Weights of a small model that answers yes/no questions on an image's attributes: 18.9M parameters, encoder activation silu.
Rows from block 8 of the image encoder, named by matrix and row number. Rows with one number belong to one neuron. Each number is 128 + 32 x the weight over its row's rms, rounded and kept within 0 to 255. All counts start at 0. Numbers have three digits each. After the name is the row's rms in percent of the matrix's.
# fc1: MLP up (encoder.blocks.8.mlp.fc1.weight, 320x160), inputs 0-159
# fc2: MLP down (encoder.blocks.8.mlp.fc2.weight, 160x320, transposed), outputs 0-159
fc1.173 102:123107183161094083139109148098144168095122160177142149148110142169083097098097093071146140145083105142049098050120156061175061114138096143121171164081118136108077098112162182174147138141109138175107102103178107145148125061125080131158125132116119094178107191078149128123077180057128121130143128117116140132093146122092090173144144167161103104126158108146101141121135151134095201130115117154097131104105128126142132110130119166131151131139061152201073193106123061134125120158120109
fc1.174 102:084125064137138173112170070200103191087121108129141185149109160126117097069134075083182128141117101086116144119146172139136107124125090139072127141121045160079100143148102091124196115162162169136160174185106151107137099184134115214118173154154106172152106182134086128140124097174135161128152135137097092108138104120200125157162164106146097096128090137188112169110132190135117111115160094137110122120123165160168111169117113145092087111126126129166105093171083078105117151114109141
fc1.175 130:158174148182094090183107160132171163186135165158106132106135149151161123143085173087057086166133071141123163127151131101162124121206134133073138104161149072081112106119155063126180148115147138100186134146099092152127153130064078083156138092119112175106058084081140185148170107137077129133083170127130101152132157143148093139160126101111137160145143089133204103146148098109135075148109104148074146135160159166089159143136128124131097172118123170123119117144104116111080069150078094
fc1.176 089:095177120178095120148122129170081156066117100143150131057127094141107072139151147142124145094141139110145152123160145165149115160125136112075139130074071146103154139105129122120090150080109169072120096180123111072158154133128135110164022131125203115122154146108111098118126102119063153177175172139079153135118142132144159122136179116204135095120110194117168104108163097140148145104090185105163107126126139131166145154210113174112049134122137129192130185138146147131109175156086119
fc1.177 099:078137130156181109110153097183045163112170076120130145052144132156140071081158185110142161140097107154136071175098159142160155128132095134144151154086103124123189121129198100093146097172127081120126151148098126209141089181120136162107044188120172157086125123077106129095098144113077100135113101123146146144126127133106116102042138153120096100134194139181114104086162141112138117145164128091176114099121118156123146135161130075104088105079143119133109102096135147083137151149090146
fc1.178 088:121171122123154095128081054140201125159176088125149104125133116099157157088152104157086113123083078100160126153105141071181159112180122162084161170114146155195080113139171076117086080111161076100123200137206141180170177151090124110121099124104177124125166092099120142123112176075176078116136131101196130146122156112158143100079099093117112097131114112158110146110120197122139130151141156150173148117075138084151105099173123110093167143138153151114137130128117174190128132146102155
fc1.179 114:127134098129167133140182214135098141105112101134097104127102101118133126173121127111151146138141118079126144083129135169161132108124148159140183132127077150130110146114134209133113099075115114123154127176064096109148144140082095098124150177110167165066181079099041070101162140138197134154155167054184107071155076112172125104159142120135152137101154154128097052157145165087109159146163083108144125147129097116115162179087109109153139120119105131138093066172129068148133160122074155
fc1.180 115:130121111126103162106087127090133198136110112139174180162106098160065099127145169097136115197094091145118105154079088085156088110133109142138157174157078091139170123147124166160093097197191079144093124153139184123159130095050156144041126131139112138131106154086064138110127170119146139160130111191154157135131139143136202098092131124136077123109110122117096107174147184088114112105141157077097097144109113106162135178132144130139180125103153118118179168138166153125206111094118179
fc1.181 086:081091150143120144149127132198110092093073074141107110111151077150047127102200155094162118192097133131133108129079122115129127143146158130116131112155155138162164111094146161113099096108080135126077113124149124113132086142146085057108180168133097071173095126099115055099142124149115105149121154124113125121116137162155116126139170090095176092116120134116124074196090098118115104119176159172135129188059125123192160135105170186118103095118187137138087092130130149096152139151068214
fc1.182 078:148126160108156185066127058073107169135101114141122145174140096163080120084129139135111238087111175123103165127097179120143145117120172165116085106127187199140098080112091142158157135162119129060123092107135124147119117121118164147145134133107152145174100144099146104134126105113089129104130149146109111145190154162124117198129143111127140114074119125142146072157065093099159128064109118129161195104109079110120159091141113063161078149173105193090118125087133078142129081108171123
fc1.183 082:093121118049097134134113059176152155145041144144053101124096136141116105182119176128084113162104111100126180142102095121168114073112083175096113134111137083083106106131216157151128148167101100137131199139115150120158150090162122115140118155128105164095080082045106135117150074122174146156141104070098109122117172136100143179132142103163127120177085092163094158112119132133146107110153129072108164135130180133163099099099117145143170164135162146134145065147081088081118136130084142
fc1.184 104:117153149137127115155109129123059129113107130148110084098119123197129112142154226115113106063184096108185106083134125129142121126087136167135147145066162135138135063112176118089136120119086184124077139160157093130135187124107152131167154187097086139144150131064096156128140094094145063060161139138135145169172100156084128178176152127101139075182099159150115125106152035113091121117132190089113158158143128130070146119093099125112090149138147158093154089076124151161111154118109148
fc1.185 095:064150186105174093106110114134208144167110103193137133130077147091126091116075129120138145171102176079132141121071141107141116065104158115156127122159100133148157177113083085126138087151109162076062142129197173134132049141038170157113088109094131103138108134145123128143107174096195099076088141119093106110166176130105145140136156145078177148136181195144103145113118124142121099179094135125123118144158074083123157131099086132149126102130090111113105106123078125185143145121115144
fc1.186 109:161151159139108151085088162096102170121178104138090167101141128122097116073131136107127098079138207134153165126170152044191092098120095124239120093185172114152091135132203125121146104156082191203140090154153141107098105100141151083132113153116097092100093099101173128171137100182097101110176101116129149148150103182105154096134093107110170130150117133129147122140140162141134153159117048154124135173111130100089134156155093127142151102115143137106131169132195088144082117123110100
fc1.187 094:107187104141102134175168140135095184190108186157231175146115094155125155146132102116144150183188112177092138178082153184081173144109120150120123138164076126127130111164144123134115139077152125165137085145156089125124078115104154145125098223093122167155094124108150166114159105127100163140161143155165113200138160146155143101122139155091095103151170113132121148156117168108143130172139147194119172118162158106152173170109140141119117122143209139086106143119138121138042150165111092
fc1.188 114:149150231135096108043148111157107149128162164098156120074157204106201148100131146104117085153114153133129166094062123109111161088118103190183146113155103106155143088094115095114131104131132125169159100113151135110189165137086103162114146156200110098158099104160091168121137156149129142164137068101115089076206114160158122144114114162138165103136156155221139177123102161123127114115132112154136111122177137137099150154168143073161143098156119128143097153155131158104155148172134075
fc1.189 092:046180181089093090143190194141153155130103142118043125142138136099132188123120145143070116104141115186128106112098130162124159075122107108097117095183111150115130081182186139126143125140142163093116109115108126092107088109093140129116089146098131164223118154127123126161109158111160169121108150171111131090101119148149177149157136094159155156096094130108113114193163181169121099122157052114104095166141128177109181151119145085100115122166123062133139097115071086130096081154085145
fc1.190 088:155118187165113137154167117192124181084133158099126200117151184110066180149110142141168119112135124098179159130133175104075135111100110122125208153115136130125136148142189120084135090153101120197178095157141096099127172163112092090121114106147108106108117168089114133118105085084142150112129109128107092113162085158117176094115091134104147173132114198119134174146200106146116079125079088187148112077158135185064111103098164144141121141125143167156056121157139177136138120103066136
fc1.191 103:118131147067162119155138134149151183078114162093091110138099066150135144131118169098110114208099133045121146124114164146122110168128201166163170112069095149136166130072053095141140127100108102134142176099113099138144124126100130150066135169105161135121141104088095059130114080153160135109028138086134151111141136084103139153164155153172115138087120131131164116102110098096131162176130145157148084135126087055118106183124154148097108081062084134087120129115131182144097125115096087
fc1.192 077:140153142173082119110077169144106133138153121131119137126150133138150132188115196133154130115099113116129182181130148093179157100135168129147180140096116131128099083065110135136133130100074109188195162145087174139156107128082113075102104122126131173087152172121134055157179114094139125140171120095141058162130127105124137147134214106104156146162139152154137167163121124067178133101139179174198162106050088120112087142126136101116128149081162183122120133097086104096193100177127098
fc1.193 102:121137136140101118182083168085122116159120162118145129123110147199157160147105108128172150197136163131180074114173114171108102121104099172113092101108059048155175156143152167140083118173168139085089065147164152106154146136091099146204117186127112111105153162097082131147187106132147094163154080153150129212125149117081139185135121162162101095122156141121126100104154122152164137111122158129143129165138125141120157117053066158136105106132099122103179175087117160094080131139086093
fc1.194 103:070167138131126125094127133205119144098184146119105172116127177064089106101096120179082153154120162154091169104089136137119171121116133201153130118078131109156187150150124142147141112093093135165118147113108125057207138137106116119094124154185169141201113131060171136127115169112128132137084111130196119134155147123124147141116142150138115073115139090122193144157110164160127109109089066184141098117085131131123094183201103150068128096136209130079125112169112112105120131141176120
fc1.195 075:199154126096137100149188112141102175142072130080071148121104122156083212122150088148083113155150121133143117136101166061139159113136110154138076092112099153138091079186159095133187095139124127131165157157071089137146116089093136136151112160112101122160155101145112121094125102133131116138130153107132121152189103095184136145142152098174123101118133193184075138137123124058094137061142125058152143026126107161130142164133095170142163161157182143065118117109141107168147095144132159
fc1.196 073:126169113141134115170134065110100129095107139122147105162162102153165106131143143162127152096128101120164104179139187135139136199119073138105177132155102100119109209138232115075180094116091099138164098084109108117164146152105111146107169164153094151099104122116101103122121140097113096088097081142096150154144130204138194107082133136185152123157087152143107144141116182152129134118137089169154091099105087101084185128145149094176138063139125115216082144141114158084137139128066087
fc1.197 094:115123165161112100069123162129143125121137187144123194185136112128152106075119153141076105150132116131140183086144180139084188182127151158122144133167192091167186132141086169176145147145118133132151082103133116126057156082166107107110105140150142136138131158077178148101119130195156107124094138106134123111130161132122081106126101144079171056078100123186097080181166116073151146104117146113131074162127080091178139108151155118122164123175051110170159115134164141077181121163134156
fc1.198 087:099098164179095122087140046121092120154168122087087160125110116152132075044189071066128085112109194062104146103116139142144120136128144180141157163143154124142124165138059146082145172200120147155133142142109072158163114082115111105176108170155067104114107143108114137136129092122132138143097100131070132150115114161197071107073156104120101088164169152117126182150138134097185121205128124131166150138126100153120092133088155120087110160183156154113110136155123165141117128142150098
fc1.199 089:107145169092146098171129105060156111195156117088133095140173113113137158146069118099070146144122076118130120170155172119193124123105107125105182142129102103165158220097145103141131163082134165074167137146142083109138122124091140172085065154116178153145163143104154193128062071139117154177135166138116150128175151138130179117094072166156134093143152125090079155180090152118089075085106121112111138108119107176075152140135115193168122085146117145180114115110098116161103107135101132
fc1.200 098:081080197163142151126087139160034159170145171122151142173143146132123079092137103176161154103147128122137182152118122099141109179152191144122108135169151106091159175142193131179137123121138176168118145155126120104117114120096115065153144147087129186145143097103110142186169093124122156189143088151128145166182159113110116118143099162047189152158128111124088133172153134166149173102110080113129135119080109124134066092175133154119099101116128090166160149160073176175188141108149136
fc1.201 092:125117115121157091128106106155109112125128059117094156111153119106136139064137127068135131123061054063131132132065210199100083142106120167126175136150098096128085116088113135178110082113061102161117124093100170080158140146086095092122129138092097091200138154119101139070119045134122109108141172104133123030127115146105094082148083108110125142131132122167097062121135105133102102095145111138128079120084111123120127132109118178140126101151110082111149101161109055128121143151078112
fc1.202 112:147113115086148147101085133141088130109111152165127219130110132123095129118124143130204157080134106092090163145096134137073160177142182119137101125102142144143144157071075187167084121100076143109099137108139154083151215187100134100165116149128130150215138165109152120092127110093135132153127085093179133154158134131113138164081164107120124115124166177155137139131032151109121148139171148179148139110133097136115073114166125079163172140170131085193112163073143146152119069126174120
fc1.203 082:141166186200083106148140135098115138128132086098120148114147134078104129127186129155052170132144154127111130103190142134101113143064101146156119109141105164149164177182165146134119117155143098167109131133131125159154104157073111094134097120112116168144156034157152179110098126094081092115172079172121125112151146131207071172044196082153110107085149170154102153105095182096144147118078132089091095072106103102149126121131109164126128118187128141157109154148084150134117185126102116
fc1.204 085:120114134171017096112155179157154111151087126140150128119121119185101124066128124119116136121112167096184171115149095209110132112120121170155118106116104094165097161144079113142130078129161187113135123136114181157148178098114061167088138108157101124116114118056120118140136060160129125158083100164162122093130221137138125095168111162158130122151115135162150139171109091163162103144073077186201143136092131132135127126059111106097126145121160140083114130160072178077133149117137135
fc1.205 108:110100189078188121169131101146147114075145095133109067176109163074150167192165152171076147128145046066096171133169166159119090049109158102152136106081103116182109153108128125098098141099162122114129109109151133130114137127094098088154119085129100088105087116167147107084123089125153146103109161101114147115139120079155127216105134142106112067173033133117066144143141069100167099124140092141126162133134101104149157159131141170071134119153133146153129090121110112139140189117120121
fc1.206 114:118195108086156161135098147098128136161119137150094130107126086092117136159125138160164186195115098065153151124116082144131165109050191092149106139121083104103089109166203115116098131135113137110142134125080144127173123130162101042159124149117137089156112084116096138160156179127171128104108121147158063180128134151150120070136102214086111109162100143138108119102081188138163085118136124134119073134107078131105121100132173116078177183155175140135133099124079100131079200152112151
fc1.207 096:082137147094130130132186149180170165124140149152186103105186157128146066076150180138134119176165195130142127126114145198121140085135145190149128103103065089137121116120124118113176124141112111152183108105130135119148130113136128140160100106156151114071076124152122166117089135150144124100157119140096193103163182159104049063126139160138099123092139110173144140128171116185108080153093166162095064099147132115139112118137095083080115078178083169124063168159137160082103190136105152
fc1.208 073:115104164110090131151115129095065133111170097120116101175134190142112128098115122130119136098136154128170112147139124043088087125142065169151103103132086136151140121074144137151098155181159123090125154117102155117113179181082088111094155137148090129152134119124119133112071241134126114102159191167114114145128157138119174127215108129110152132158111132089175196120146162110216092138111165135134121080112056130190143143143093158124077114091138136183103110133084104120113130087068103
fc1.209 096:157078211128148079144135142105165149084120082067112133128136108113097092144125124129149086172096105114122129098089120084211123112158054147156150078126123144144115129142137149155146135089124123083060083135116091109147191187099126079175082063123124103125123137128127095065135136133123154106111103142114188121097176134066110135143072173187158106140130174110093139176197176102160158128096085181116156115156127127138115099134082151108149139140178105105107167211140126134103148158116162
fc1.210 097:126134122140116165103105149176135176135090152128113147076107141185176131119124187127146095159119126167131089135063152039088161126168110117097129157160153153155109092107107113110144101097123102138136072143171096135124119156100146105124198095088130154157072151086125115138192083187173111159179167094169126121090103162142192127146165105124114081143108167111129122114205046181091183128150050122146124121142114077146162113138106128137148057089148121124151117137121077153112150155081086
fc1.211 101:130131150121142102147155170133109122141095127147138202144178150175102040087161131049158151122139133091121181164159106157107108132092208100166148108132070198133153103104079189121083167085096140133140064108093131155122158128147128094145152102107124143109171104112115119145162117114116179141115087128036136135159131153144164172091192114186138102064120146132147134088220098084136162131104122119143110104145160143132113119147076152121076100123094089153141142123118130067165143154115158
fc1.212 084:052127175133067129090158090117035148134126091105133141092161071092117074173131112145104143128099116101100169145131109179085076170059108109188069212169133140084137087165109149145146067097162124162122129104139123143157132170150102174097154144103156141140130117172124164183149124118094125098131124104049089108130118104140125132126157135137112131089078089160113063128121157166122117211156157112133159104133141121151143144080140147121070121092086160147113115133097157103138119135068173
fc1.213 082:118123092104117095139136073184130161154127090128120119158121182115108166123103130085070113118087092153195161162166144042138106095104105140174167105138140117105087110149150124100115122139127147114113148167078084119153155167102161118192128059104135161082141119101118155162179112102130117138146143121121126124196096037058132183124122132128141107154102176169085140110105073158077163110112104123172099121129173144181139077132109112135135196115151168107139105043087111096083160084150150
fc1.214 086:139124104157109055105139131161145137139069105115061140161080139105095124141157135177078066107172132126117049177136134077128141122187121080062118176114114120178166090124127161121143081173082050108158131127159171136102082139085181096134113146118094111108137121115075088126161059133095141098132122084186124140124137154131164150114140123126103160197112130103102162108122126151173164106108121166151119075099130079160161126132180165170156146118061074103138135112117101126076155095093161
fc1.215 099:073118098115150133077135106098104169085098107086108058095140145117181136143100171167134130126126132128094162131141176162135102066155087158175138198098094111159132059157149109121161117181101141204115100129109154158136117161069099139077112153164154154129209146103095074121120189146140143115064106113106124107137124087146091151118081086193122181125123114114146113124103142103133148145153084154131141152119120140129149216102175088126156110137143150077110195129090068150119120096074165
fc2.173 091:126153165098132123184140144160135183102072135131106103163164150118157146131085098146150134090103186144073130139157138112089141096144132122103128168133078120090141147110146155166104153096130161127125060161128168110116108106060154140169098122108111218148099174155146163129166178121108192174108093143175183139171103106098103129145141114118122104089153177149174163112154087175087134070089108164161085125112166118157161202168180128175159138083136182099086085111086109133096107115182087
fc2.174 096:123099169128063128119082159129104117046147111132150119181106100184134117188163119115156160101139151141074149146093096108119154098083084179173135086149093141155186111138136108117134112135111141127149137090127125141159130101148119138167142155170119153149216167115165142134171144113135131124103159162131163134153091131139128135152126129131075197156203121143107121059069168104158134128144078046115148152130105074127145104146128059147170138151078158139144139143122125089160138148106000
fc2.175 132:128126106135138137104113151143129095054079130114074162171121084158158115172133152106090142082126193153117095131148128143162168092180129152151091109081125167125184166133130182105122090161094115074104067159152163125167136137191113196134130097131122124144109107117105103134170154086119160124061170113093127158150111154145119085136123126140139114149190137138123181119126126167190175079070170148208132196104183130136083119190100113192136138138106115162152097135201139150103114147082108
fc2.176 088:132117108108102047130141129094085188155124084153117135160151172145145133191147127089098108104149071149123133170146138116116144163125158127084197143153120027149121167151129131228121134164117087155178078112158139120095060102162073079158127132124136128162195124174109095162107104104181111115101140112108108117156185102157133105075114139132134154090170161113120119177152041131150102166131131091136135123096161145111162182077130163146103092111126160118146132116122152096078101138103182
fc2.177 092:126103176144115109106125116115150199102055104130134130126142140108171048124120128136103102149086106121116109113136111134193208123157188094130173126044106190196122127158134070118113148112206127158080100115134089088126096147085122090098161146139172094156154122110109144117161108123152118174086135095118113139137171139116151121159151136072077185077169124108145135149145089088166108169100046142085129138095144155136124114135097119191062097109131166139176164083135143103145119158135089
fc2.178 097:115113193130123154132134152173182117137101125150182162078108174137086101120079202161149184102097117166132170111115205184157123102135139140113122168070130181106144112154115126130089116067131155097159154095117102144121155149113135094173085100083164170141142117123164197146157138150066109094167155134118093077187127193122073117144145154200061161195111201133155123107159145123175131092151117138169141142086102158129142164120175124112124145140145107113154110132113131087113176159108114
fc2.179 110:116162107218121132138208114149106141071147133106179149141143149101151139167119096132131064169163151083104144133158168152079166134089067147120123195181138142113081098137113090159109108136097096125146105129151078151106185144110144114109152091089144068120158148145098106123118099108189088068141106127148129101137110108103134097164172143138101138147134156139137162115093130173143186156107105145136144042126105159180053151174169064126124102151127147147153099073172140116115066159124197
fc2.180 105:096100157130135157150161083197122087104098148128098137092126090141128114164141139189084094132060106152119107102165110177168144111151195101123160137104144125127131159156069134134109160151144129135114130085082104103082082088088181151107003154145088102152135111130123150131097084127123128126116101118083152150149171116116129161172134193072138145117151181188093098126138189135115137165175116085148084136098148146129116178140156147127118212130160141136177100108122127098069193128139080
fc2.181 088:113106165142191143134167119106101111151148151183092068133104146107099099121136131134152135171153139161099065123146119131083105087150132147089072195110097114107134094107064095145125144169113213157196058203131162125136121146129119150100081107142077157132151058105103112074156085112102186161125151112177166101145129132136124118146178087134093133110138149114113174129115143119116157133182077088096086169184154117121108182117159152182150202121120126163125131141098128119149049116099140
fc2.182 080:131113135151139129198168138087088089207097142179116166184100149162189143162104151093114082130109124102110150151118122096120097138155141164153160154063151156188085108073109158086093050140171089157121185145124134208154143136143095073114121139119108141130118176127117120102085145159105141140174118132068122111164140115203110109155141168133125160064115091152093151142165155093121122111147164093120169120161171161137077179082149164123099083156129141115125145104123106111154209110112173
fc2.183 080:108078111071151058113138172114112126157140143111176118130107160132125058147105112106139143089114136169105149114084106131131168118140096115147156143089089065058186110135146121128124111102147141158159089201145163085176134149175154182155129094104117113150110124107085139060149067137064094115119166137137131162116106129115099129082156184136192173197099169072132148130131156155136182093153141117067166128141128078137124162159134131137214087126155108092048096146174150129125111119117148
fc2.184 110:159151099122100064115116119087110121156085116107133071109137090129099089090121122119075081077166144122140148105115092135119049191137106134143112068134133118157135078054155084122104120118126092150083131110147091129139141154140150105078071092159126060111152123158131107119142157104136163130085101123121148084164112033108151071131166098219116117115177121160082158133077107153208141126140175093080117094189088178084133141167162091123123093160125141095128112116134103125162121097112097
fc2.185 097:107133185158087133121152135173094195134125172133118140085099106156127141087121142141123158141122154142130167188110127137171143102155146157085117115102159093144121109117119207132143160102122113085104081142075114118132155133166161089185231123161148176124154165115106142062117129142089077102068171198128146140103116070052093111107159114176121147134177122143137108124144112149134093155120154127154158220138130128087123145192110122157086200102061086101100083126097139100124138144148158
fc2.186 102:133163118118188077201183129109139127113130090107174139135143119126077238139179126131143108049128082173089143169152143143113125113126130115082118087073069145086131171093144147159149120135172198132069114144127161155113112117128122090128164154126168115150103162154174107140167131116113133192174107172083163164167071117145116146143123156124108145101124139154122142144130128107173137191164165143155165103194097133105151117101165124134164097101142098152138056092149092204110110110109176
fc2.187 099:141186106131094174071153116099175152134088135158099120139110187163057163127106097160130172119129104137144080143164104120160081056107142129142197073124171123201141152155194096117150091146105153112148127125157112080126122120143107107103115132204160095129116163103146131180105163098101177167141160101120184110131150158064090084177090166145109142098148088130157070183109127082142078154111143112095076124115057125126131091101125119084095130131105149166092175140096091179136144137143111
fc2.188 117:163130200154072132110142169169082177179099147101121110100184137122171131088123074206148112124141099120128084136155110140154159178117131139118143112070122083182063173126169075161138158167065123175155050179118130181180126036124160136095132123121109112132144113093101065090127125090113134156081155124122117096112097144093123115115112122118078136147108117138100136094126144120142115102161106127159079137163140123152096184080172091083152121070091095157101133124118170106105151075107136
fc2.189 087:107160075137140139143156107107157131148145131109117085112133152136115085165122087194164156082104117094101102171074186153131131174137110085168118023109121167141136140144096148090125098125113154115101105133155120125134108175150174184162141142165090132063089133161162143143115118166226157108130181117145111092089092104155152155110183081193153148162165125149160095189075155154132126151165134103120086110150128051131110130162077129134111068140097121138066138115088108134160148162181147
fc2.190 090:144092140166154136133098131120134120138142150118115113115125185157119095146118182185096142083172098095126171203083193156094133218062194201117138122122141078157102156119124107118192114146106180123146147102118178102124102119189183108175129142152087088157087147086137133100120136061114096108117186116061134127115128137162173144121136140119140148127129074145130132125103198102078168102113153125154122148184107146125195112146104071111124125170173137102113136173119153136186126105105079
fc2.191 101:135153160165134124116061159103163180142096084134119101111153200164171154140160175188131133143139119145108170107138110097121154182098166139099109217120159148134156124126117142139100168113144131114114105145109105110106128084070102088101098103166143165150110195066096116149129139147123169139163145131140148121083153134060144133147165153173171120133104149117171086144122186149032150155138168188143158123078161173154171123095166099143139164135138097144170211130139182107130141184162173
fc2.192 075:109109155179174135108087065139138091128156174122180196060085151148141138189106106154135131096112147105093054116141101130150123167105128170108183134123110132133066174106107177085090113213089103139126095124112138141149165123168187123124128150127119104136169158166145078165102109156140140088172157147119142130130181098125116139104150090125143166181150101136115171149116154163197084143200146103179115112093123133117119096151160107128120069142070103126158165092145091193074156167125163
fc2.193 102:105100119186113106131103074160104146078124130127130103168158118099116089084115131143112167111165151138145136079163108132180104138106114104138093142127128081141153135105107126151145126123066120217094098112100109147092194156143200144115057140214154143148036118124124146166152124123105164156103106147165113140102147036107116085181113118117117082082118112087154144180147134136107127128140151108137093132203137156058150149107155117150079139100148208109084154082099104164142137125184135
fc2.194 104:168122154063086118039121141145206146169144165126089141123062107129134112160100162195139141099127063141133145132182085162129187150185122180168142105074129063176077130072136127089125168113117127170109099126115122126139156062140136141125085106117072102099173135105137142095124159048118144102120115174100107102134104175104144166132148107145138089170129098065120167133140109084161097110108089097135076156151114103122159107145132043168133125133169142101078147125128153121098098133144111
fc2.195 079:137119147174146123086156102130043115140175168089142075095145098182117082154169153089146158083160120161168124118166155219096116161080118146168171100106165124106106172131137143122173121123146150142145135119198138106187171141140144120140148064116136082076169113203120086120078120142105085162156119171152134135145106138066121093143133105093081178159156160153130136173090098092146114155184134130116145107131104133151138086179103093096095098162123131067060131063121093121127139090142123
fc2.196 067:146119180217152110144135109120158112123154092165096118115186145143101125099170091077147167146112149117074174145115148111141159109135112090118155097073130113105157174174109100109144138106049157153146152121127086131149156128151148089142130183136093146191124158043127157152152151095130173099144117096127173170150133094123162146146102183121166140128090152138200136109102138111137094173093012140142062134156156179080095138127142140090184124175090109123170116128131137137091191132116097
fc2.197 097:155100126088138078094108170122126095111155113153112153173155069149135120158172154112111127129139151121098048185155147046131100151141093180130137135088147124115137127140128163123122201106184128135131184139119129128137173133075137155128094124110159132189159125097199102097135119107077182122077135159094074156109111172157169144065092103125130102138151078089113065108091070108131147135139194070095138117160134125090116130130160090158142117109072104153071131051078139146103111068124157
fc2.198 081:165153114134176168101113122090146153163097206121141131143167100126166114141107198178155115139117070154115121110172089068186121093119148167127125093115134098116116101174040199102106075100184109139142153165159159132179132165109102096127148102119151117137154151155137166194128080074163107115115212100181193140168102168150155151121166154117136135144143155105122146081143157140157141113130126150088133114133139114118204127107142120116127092081167140198121158127108179138147185091179133
fc2.199 087:069097107140063104137091119180173111108171186106146121115162085163116126111173111134097176168128169134133130116137176160152144087084116091090057108109106187111113134164094154189138153109104138207128109121095153153192139152136131067138097115118158133134098158168132106228138127142092139127169137170155115104153152097098114140126146137088114122111125151206066142154158146152136117131085133168113151099075153125106180133195151193132173147145117131196126102141139047153132140142130149
fc2.200 096:130164155156102116047076147051067122113130134135154121126145141125123144176114208103086088050167038120131216107165133145105156096116145109109101148161154183084129164140147220143116188143145070118139091118089160128147095141104122126105150130119135120122112133140089131116097128091118128136147069141157136154040095133168167115064117125116070096138102109129094168157125120151115154096171127162152132128139120081093113149096099136098112158147127105136176177127157117076149153095142088
fc2.201 095:127179145104161140118136085130164104171115119098192158120142127131132155124104154103131139143099135130105144157126100154167114150081150092104089139111056149174162076141087106145127087146072071105137016135162130198204102124079122128095121098137036132121130117165163140083113133117115124107152097156154099117120146146114134097140087176107176143058124175149154163142105109052076170128175116113166110131093176119111088134130135158137122170093088090151128058144125134113100061127084141
fc2.202 113:091093149142104080142125116141084150143154137124128104098108111129118129159101122150151203133134142107136154125143141103184138083132164130194195137102134126139143112115122080132106123176095176056133160175146107090123131146181162144128169093125130133113106147090139062046137174140055115116127048114128091141132167107128104100125175157111126180123137112103135107157187130164127153091134162155213157098130137109190053157095136081147210181106074154126126122183125139162167138156085165
fc2.203 079:171098121125145176111140157074132069119044115137184160104143117110076133123150121106166135088082140127103109109148132089188202088209156090087127148143153108139123126113146147130166063107134131174078168100135091144182146138085110161131128149118057172145128144182168139137162126162099133102107125177132117119122161161146151079144098145166103073190065177101079134087141127138085079072107103125116147149079135196119114145125172163123141112156076130182081108132108108142122103116167135
fc2.204 081:109158090124131135110175148076139124101154180068159112086071120175123119129196138147149097094193086127090112208098098102119151092120093107181084139119121082163119085090117138099157191143150109140113088113139099109107175153152127168127171198088085114155127063203085168107105106100107158139098115062155150118145124131175170123121119101146098109136133115156112198123224111135145117093148105113158151108165148109108168092142129117102147119158114101136137152113070085168102117178118170
fc2.205 113:158123139144163115127135128168159160114072120083138147079127150138183155164142117149146141177119117105122155114144190046140140172097077111098129139132249159070132094201148146175162107122122114123142117125098076163170084112121126140108142145157180107159096085158187105105150128148119184096102080039129126181110132175121122084173123113149142137139147147137168094142149134118091125176076106174085154141103159140134104167138108108130120083115126129174104134128104163073197115188117098
fc2.206 118:174194109144154112136110118132176150193110141160098096089079142126165133082143161100101137103118102146136185124148159166125139185153171121181124140129141152179110154148118119166181090111124040151129152088101152105148154093129137201135107157177113162061051112155137135179098137111129099132123123159160125185070089108156143156139103150136123173131169148167120211104168189157202130156144140182164150169100150137121112127170134136090071114161071110125152133163153131108131136078138152
fc2.207 101:108115114086071097115121156087163116096074125116164105141132160187132156051149162151160177133108092094097142198088102128097175183180095156119127095161110068177141109140154105122176163100109184158117103137092135055107096163135116124115139132174122128134132141073092142100110071106159121102081090083138112119101093112164126080091120120118108154064133098123066126116100102147131054148175116101111089140113179167126183118121128099152134171151053099204146133138083093130114109116132106
fc2.208 073:137085138082169065114143117079157140145130075115110124159163188135156159112110162096055142153151168139108109118100130121137157157085109139122171164114085066077141130121093101138144164129143150126113190135086177132173182131145062082152096114087079144144134113176160199115150191171106090151109174123162198120069112096116150088100155135124118115158076114126109116080147170110120143107136155099093059159102153132107048121129171146128116126054093162105133103082133083168123127142141141
fc2.209 094:118164148151142105150112157139121128094091109098104150142117122130180065135161125106109180215126173155116104125119134131042104089156136126064125140167121064112126131156133128133101157153174153103136118145090145110153133077131131097135158077125160167105149145082139138140111085154063109137105137101022114117079160185106142138068138135103133162130124051174143184170141099064133107114105123147124125084123109120130149172115098128142123168083144076107126101076057080063117063138103165
fc2.210 094:138120104108146133102149126145139112113161128109136136075160123149137140115201173086094153164146133141120118115187126166108166079148118102164122152145128188059156116175155136113085152154123159099072145159136112173146134146155139180131155131109108107084100068159218130067144158157161083114166182140113152154130130105150145211095170093207137165170120117097134102132140126064081088151151175112124185087088095134144128125122112115171146132123117103182133151103215172114056166118149116
fc2.211 109:086114135119120102225127169161064088128142159125155092100122165200120093164147154159164158107137131077095155165161144082082150123156141138124166162136114171152094115087152175136111155191091117121166080143133164125110137120076117076134177148097118114117144136120152110135091145152239110170135122168122050121122160101128101128069172170119117134163122091122154134123109113064116131189108103031080150138121103155095148103115149060094105131063116125105134090133122116138138116101143121
fc2.212 086:123105153105122110130119049097110125159142096105158041106122061105095171103119114101156167103140137143139154161132114103125109105085129122051145140097122128108169140208132152106097118165060148099144166085166107126122158110185108116075149163094128121107088138090158195100139114184125165146191137192123100130091119133134117106116101158120053101172180116181081065097122149160091107126153129098132114100074130158154143123110133138115107147111109117120110178184204121076202145131115113
fc2.213 085:133174097123153118155143112186163145104084110119154104054131155177136103114120103140143177095146125138160128120100164150156177102085104152102168149097142137114114134087149126121122155106164073164110107136213092114125162126179148140145186119118149054111176147099190097110151157127091125075077135162072202109108094125130109098110188158127070162164122113157136158146137136122145117093154150105062142119165105098122166099161097139167127128186131143091105079070126163088202142165129048
fc2.214 085:119135119107141162069130114083180147102137137096141091147093192109118112123103109123154157178100138141110081092114149165056126092151107120117153113111208147111113145109164151098078119105137126171122144106135161141147131159122111154133156146115116133178168135137145116132135125173094067140157152152169164094070153040189068189167109146131132133132130185115100108156098082096144115153135162136140157136111107092188122194100224108093135166143149097109159123202191175129147180071135089
fc2.215 098:127128166125130164084137121148123179108098080062102169143147121170121116081147162156177154089146096130084198061144101146137110170140071098097119169092113155129106123185118121099115144161125145185151135070107122140108105182094112145098118118184215159058118121105108104103185023140171100130130189156164097110156177129107110203133115089160081128125119077151130134126081158142136109112172159065117110159127154119157119126162170094126109157143118153082114150149118145145170116144145120